config.yaml
train_examples: 122500
image_size: 32
tokenizer: "word"
encoder_arch: "mlp_mixer"
encoder_parallel_block: false
encoder_dropout: 0.1
text_encoder_norm_position: "pre"
text_encoder_mlp_ratio: 4
text_encoder_qk_norm: false
text_encoder_parallel_block: false
text_encoder_inner_norm: false
text_encoder_drop_path: 0.05
optimizer: "adamw"
max_steps: 14200
Rows from block 5 of the text encoder of a small contrastive image-text model, named by matrix and row number. Rows with one number belong to one neuron. Each number is 128 + 24 x the weight over its row's rms, rounded and kept within 0 to 255. All counts start at 0. Numbers have three digits each.
Before each neuron's rows are labels from the 100 texts, of 14848, where the neuron reaches its highest value: "fires on" is the input token at the peak. Only what is clearly more common there than usual is listed. The data: simulated grey scan slices of phantoms with and without marks.
# fc1: MLP up (text_encoder.blocks.5.mlp.fc1.weight, 512x128), inputs 64-127
# fc2: MLP down (text_encoder.blocks.5.mlp.fc2.weight, 128x512, transposed), outputs 64-127

fires on: "half"
fc1.0:121139145092133119144159118122123130126104176111152116149185141195131099136107138118149140133136115173125144137132181155117134122123174091108147128063154144105110088153114117113093104126140121
fc2.0:152131138158122180119121127103116135140134145095097163124069118123185097137143150136157127133218106145185137095125106130148132150152094134131119133117116120128129140131091127134152119126169129

fires on: "limb"
fc1.124:169112091096131119145199170161111119143127132119132123126134158190141165082128131128111108098146143114115103142141128135103163140137163100113088172149149160124129130108152085119132113112134108
fc2.124:071134149107129151194134130111123115117127192147132168123121124111049088185136129131144133143150125125199125128091097128129128120123152130131121122130123126136128137130096132136114170125109131

fires on: ","
fc1.298:105164116142096142110130186193150108125126087177110106140088145157135118142084136112121186158109111148156154133118127124138134148146121114109132136130118122154136110128108124142178123130137126
fc2.298:128167127128122127124121179128128126132127130126130133163131213130129130123075123128127118127129142128128211128117125099114167161147129054131122127118096095125084109153121141132130125114127131

fires on: "chest"
fc1.354:130117147144169128154144155112125107131117141120091120155098120161113095125104094131139122112105175150143127114106135122113146080176159079144129158091179151109147133129177124115128118115194124
fc2.354:192127146142066130165119129135117091100136120117118098121144124137128036131150151111162118103171112155169136118137141129162124149145109133118086128096112131125126147140067126129184118128087123

fires on: ","
fc1.345:092164120144091144108129183187150109126130085178115109138087144158133111134086132110121176159098114145153155138117125123140140149150124113110131141133115120150134114122109127145183120132141123
fc2.345:128168132131118127126117185130129126130130130129127131165129216126129131122074118131128127129129138130127212126124123104113169158146128060131124127118097097124085107153125142134130127112127130

fires on: "right"
fc1.306:153119129142104129132138121140113124107132089191122111089112085094173138119149141162140167096124116123175124133119111126107126128146121152094132136105139155197127105103111135121138079119143127
fc2.306:159161098139141127153152079120122120118129120118108139152132091130122137125185156115132138135134103126131133106129123174081131124124130156142123069123153135190109141127122118166100130117143193

fires on: "limb"
fc1.219:125137150134120137125132168137110136123131113159146129120131085125139125099145164127140131115106115147153129110131110058115137145149120126097128157119041130108142098122135127092132115124206132
fc2.219:146136117126181104156114135141153082128141194120129141140117132151085103113136117148146136141120127147148129165110102131165125129127148128166134122148127129140119136127102133135054157146113129

fires on: ","
fc1.133:096141145134142134111190122106115131162096156113145142147150146151134085088143128154128131131160135151121087144093182138097151121137140129076148136136134144111132147168126094112153118111138127
fc2.133:128121135143158116082121135075184148093129150134124067122104126114145081068134115183117120132136112126122142117165123126128130145132064133130182116113123128124126135122167127128164064128146130

fires on: ","
fc1.287:100132113115186087133153135134110164160112146151140148133134134165097127164093100158097129139114147106108131148138119125117117124103198131141120148084141137121141107177140114117098139127161135
fc2.287:162129146156135107160130132135096144095129098136130165118100120098191097137140153155152129119155094123116143130115048127143136151144161134101159127176123118139123145133123130139164150126098122

fires on: "bone"
fc1.260:161146132114146128108189124100094120109216115117138123135114083139134121104166140127137140131122132107145106142150109131127130099152128130096134130147126136133143060149130181057125129062149131
fc2.260:134126145097170114082116142146102138118123151098096162133128131150127092159126150144146117103154122114099144102132141126138142168132129139125096128131127128121126127102111134138114183129219132

fires on: "crack"
fc1.29:142141109162138102087149118105127152128133161122132134148118110150125120123133166161150129132103130121112156134097097071085127179149126104122104152159072142139123144107124141117147122110150127
fc2.29:117108132112119129129139161149130124123130116141138128104119157150124115128149084121115125115118146121134069110132129141194113067110124156103119107122146134099143087165128119128111143164133138

fires on: "right"
fc1.481:142116113167117147097146118174115112133120125142114134132103108137145085131140163181105166140101132113110152139105098092091130173185125124125145136135100174179118125093117123128125141126133158
fc2.481:147168140099118119115119140144135140119142114125159133096101150128100138137147080138119077139112144114145095156119108136142125127112122142132122127146125119088141112185118115124106122138121138

fires on: "chest"
fc1.445:155129078109089112135158146155137145132132120103144145127142157188131115148117121143168159119152147171125115144119121104144104072137153106154131153126141147120147144131109133152135116132208097
fc2.445:104128131107150134169110131089093126126130107133122182111180118118094099157139141065142117121162110100118141153104079129136124169152087133114093121099120123125122141133163128128112133127097123

fires on: "half"
fc1.299:120139069138151134141188143120123120128126158158115114165159131151117142146122091145129137095144156116119102147103155158174094099154119151122132142139131099127130109105121093126123135133174081
fc2.299:186133145130125110139118128147139142114129124110126116123140122128070195156141130083125128141130106119153134115137180130133126139141078129161134134156117118133121138137195128129136153127117125

fires on: "limb"
fc1.316:119167170117162133138168112130116112179112178096154125129128140148097144098129103157140110130143142149125118077137130149141104111160125103089113163105151112116108117101118138135145142119171177
fc2.316:164124151125087160100131130093128116090131077132114173119132126127134122182136152140088127126146119137139133129149153130136125138130128132135111123151116133126130134119131128129093067123167128

fires on: "chest"
fc1.494:138152072134168118164124130135110103104080099118111156167180132166118122096124140148104128105136111197105106166122144157121122076142134096118126123132121106132119095151166110082136122110143088
fc2.494:129134144125098105192119129193058100088127137152141125122146120135155085100134151076122131080059120149161130140169130127136128127140135132136104129123127127125127129136121131132099131125091129

fires on: "right"
fc1.213:136111132125089127140129118140128121099124146159106144091128091114109142143118151109143168076137087122154124109142120140132135117126110154135125141137133163128143146113135127119141098119100097
fc2.213:127161114128166128128169085129156109127123141104147130161099132148115157124142108103127083128123154102131145140120127137118108109142123109123133137144146081167114123119116126139142154104137168

fires on: ","
fc1.328:102111135137050142082148151180159109122127098153080119144076134114105110149099148102135141118062117102145155132109138112160146158141130118129128127172119127117143136123126138117168130125131096
fc2.328:129118145128144136124120167120129127131155130125130128177127172130135119134084107127131097130126130126133182126127132115111195103113121082123136079131096079086096108184132173084123130086128106

fires on: ","
fc1.179:102162120145098142104127183188153106128130089179110108141085144155139115143084136113120185163101106145151149133116123123140134146147124115109134137135112123152135113123110122144180119132138125
fc2.179:129167129128120127124119181126127127129126131126129132165131215127127130125077120130128118127130142128129213128119126100113168160148127058132124128119096097124083110154122141133127127114128131

fires on: "in"
fc1.450:168117111130126104128138122117116126111127101195135102090105093117179132119164131170150161100118120131176121140119094123107130127159119164104124137098127153206131118116118120140130079123148144
fc2.450:129134075137148130130170064135131127120128125130126126159126098131128135123202144135128122139128144120133138129123125165095138112151120147131123081136157140206122128131121121151130131106145184

fires on: "crack"
fc1.122:131091177138105101119122072101125144120137138084120144118141086069122130130176141142134120093111163087115115130130116119110133153136118169129134120146134184126158145122126130119139113126133116
fc2.122:138189070108133150114140157111137114126117128142126161149117156150134119122075139112129128143146105114116143104117127135141130141122135113124126111096125092158114131143135115146151119129112146

fires on: "half"
fc1.314:164126149122144122130144169121127135128110161105119121141214167174124101118108089129079139111122118183098150088164142168116103098138168101108115149098144115100117144158110135099111138117137138
fc2.314:144143131139083142142126123180158110127129135117126140117139115147091136134143152133109123177127112097195126086158098126159129140151117134117105135132118131125129133145140132135144138128066122

fires on: "in"
fc1.216:152073145121111138109142097125108119128127114100145131126150097074156112140189130172104134128095175105115129156135125117134119145174130159122148124153115177158140125127104112139106136132112160
fc2.216:115167109128125137136140144126132118127131127125118147150123176142124137126069128116129064131128149113120143118131123125139138150092139100128125097113128058099132157181124129108132125132127110

fires on: "in"
fc1.383:121156112155152157167137117120109117109153150090102109124117163169103110108103149115158099109116092136096155100097133176106113091169104113114132145135141153124144140144113128133141101112096100
fc2.383:172126118119101169130108128104183057106129173099153133130101122106156150116137113156098118103103125103100139172099163134154127138130101128075106130137123124122122128124212127128115124125147128

fires on: "half"; "slice"
fc1.67:130108111121122104117136092148146114112136124127109104115122120130132137135126109132105153093114149069155132159146122184163159116131111153125132128183181158148178137114098132111152121106117097
fc2.67:127112137127124127129125073128125127128132125128129129116129121126128130129132120127126130128128125125129119129131128255126146107127129181129128132129249124131138114129127131126127129116127121

fires on: "in"
fc1.436:140169153124097134127138117135140144128085168132123150133175107166101097124131143111162148121114144143136118106132155115147158130132123117182183158177142150144108104116128128110157117106175162
fc2.436:103124131159118127118131128132184083077128121119112092126043129175142079165133134121145128173098130124162135100162105129130128117125070130094113125129127127131130132128147131131131143128101130

fires on: "limb"
fc1.424:111137166118100134142143143157119111141132077147149104103137085148127084135143144123101131124121170121141123118128134110125114129130153145090183161129115148145120083121085127116141119146219154
fc2.424:132096134113155122130102177136140126129127127102132116065152134165130135123166103126125133124146108107119068108124119119159120088099124170138123164113137165097091107143137150101098127169139126

fires on: "half"
fc1.407:143133114091120132139164164137077135172084151089173170139124151169126121144134170141159125111116137127106119115126124139104100127106171101127093136088165132121147146157123106109124153084144112
fc2.407:130136153121173111149117133067143082131132193106108133126110122123173119107132133139099129119131109151153131211130147125118132146122189132146147123101125126140129143124111126133192112123182135

fires on: "chest"
fc1.393:144128064117160117093160156104124137151105137120169091121160105121103080107117163123138105136117140127145161120141164161161140116116120123109120106096150124133102098144139101109110110153205127
fc2.393:127112119097167132134115132138189143127130126166122083119083125073177118131134126135127124142145111140188137083140059125129130144138073137166170129186121128130131139128150131134102072127151120

fires on: "crack"
fc1.208:088111101101102098120126140107154124144119103140141146109148118093157123095120140119119146092074158159167168159097107117136111122149140136153103145109145152168131126104093119116168097115111095
fc2.208:146100164147150134121102085111109133143131123108135124154093091127117132135132124130135113117140056130104085133131143107080149157102131133121135100153116138080090176155117116128149122132139131

fires on: "half"
fc1.391:144076125120126142111135107139102110141125111112143139130158110101164097130191140161102131101098166118110126147131124117144127143168136150119138133149127174176140109119088113138113138135103155
fc2.391:137183139166135126140128140121125123121136132138101136150112163152126140129084124131139070139137129122122124118146116136115142163077135107120128095118120059075130176180124127123143133131120109

fires on: "crack"
fc1.398:131066150137099107114129080122130130126134122101130150118139085071121115130185136145130127085105174092116123125122123115114131165139120158119124123162142172138158146131110122111132125120114118
fc2.398:144183084125119143118135154118137102124125125127123158145113150147142121113074133103135109152152096106118132108119128133142129133107134113131131104092120080136102142158126126134154123125116149

fires on: "right"
fc1.48:137134110166135114096160118104127145134129172145122136137105108146126108123141169155143129124103122133116159137087107081088137196159136103125107147135077136145113141094129128120141127115162120
fc2.48:105118149110115136121122161141121141137138118133141123098123181120137133133142076123130119110122161135135066121147124161180116071112124159129129118148158124084149096167131123126119127170124126

fires on: "crack"
fc1.384:129134117162138111106148112116129148133123170132116139142107110140111104123136166144137126122103134126104164132084102083079142193154130106129110149136070140146118145087126138126128123117159130
fc2.384:108118150107109140123122158135118140137135112133145130102127177114130138131136081119133114116123150133136065127139132161179118063109128163125128122149154123079148101168125124121122126160122131

fires on: "crack"
fc1.373:123127114167132100094144119115131142134128166137122141142095107142113114124131159150139129111104134120106168143084097083069136186155124101132123138149079147155119141098121129126130126114151134
fc2.373:118127153109108138121123160146117136133138114136144143102113149119118122136151100122129112133116126129126072137129127142184113066115122157136119125143134150086129104161128128126125131153123145

fires on: "bone"
fc1.369:152142087123184117128136155126146118125082191103120112147149125087140157124135132119170131141125163163123100148126159144155115117150140143173131148112118132111117089109121145114152129132153144
fc2.369:096119127096111131132131132134089203067130087159161135121153130141080133144130132116194126089107114068143134171145173129135121126136118131112086124160123129127126137126141129127130111124102131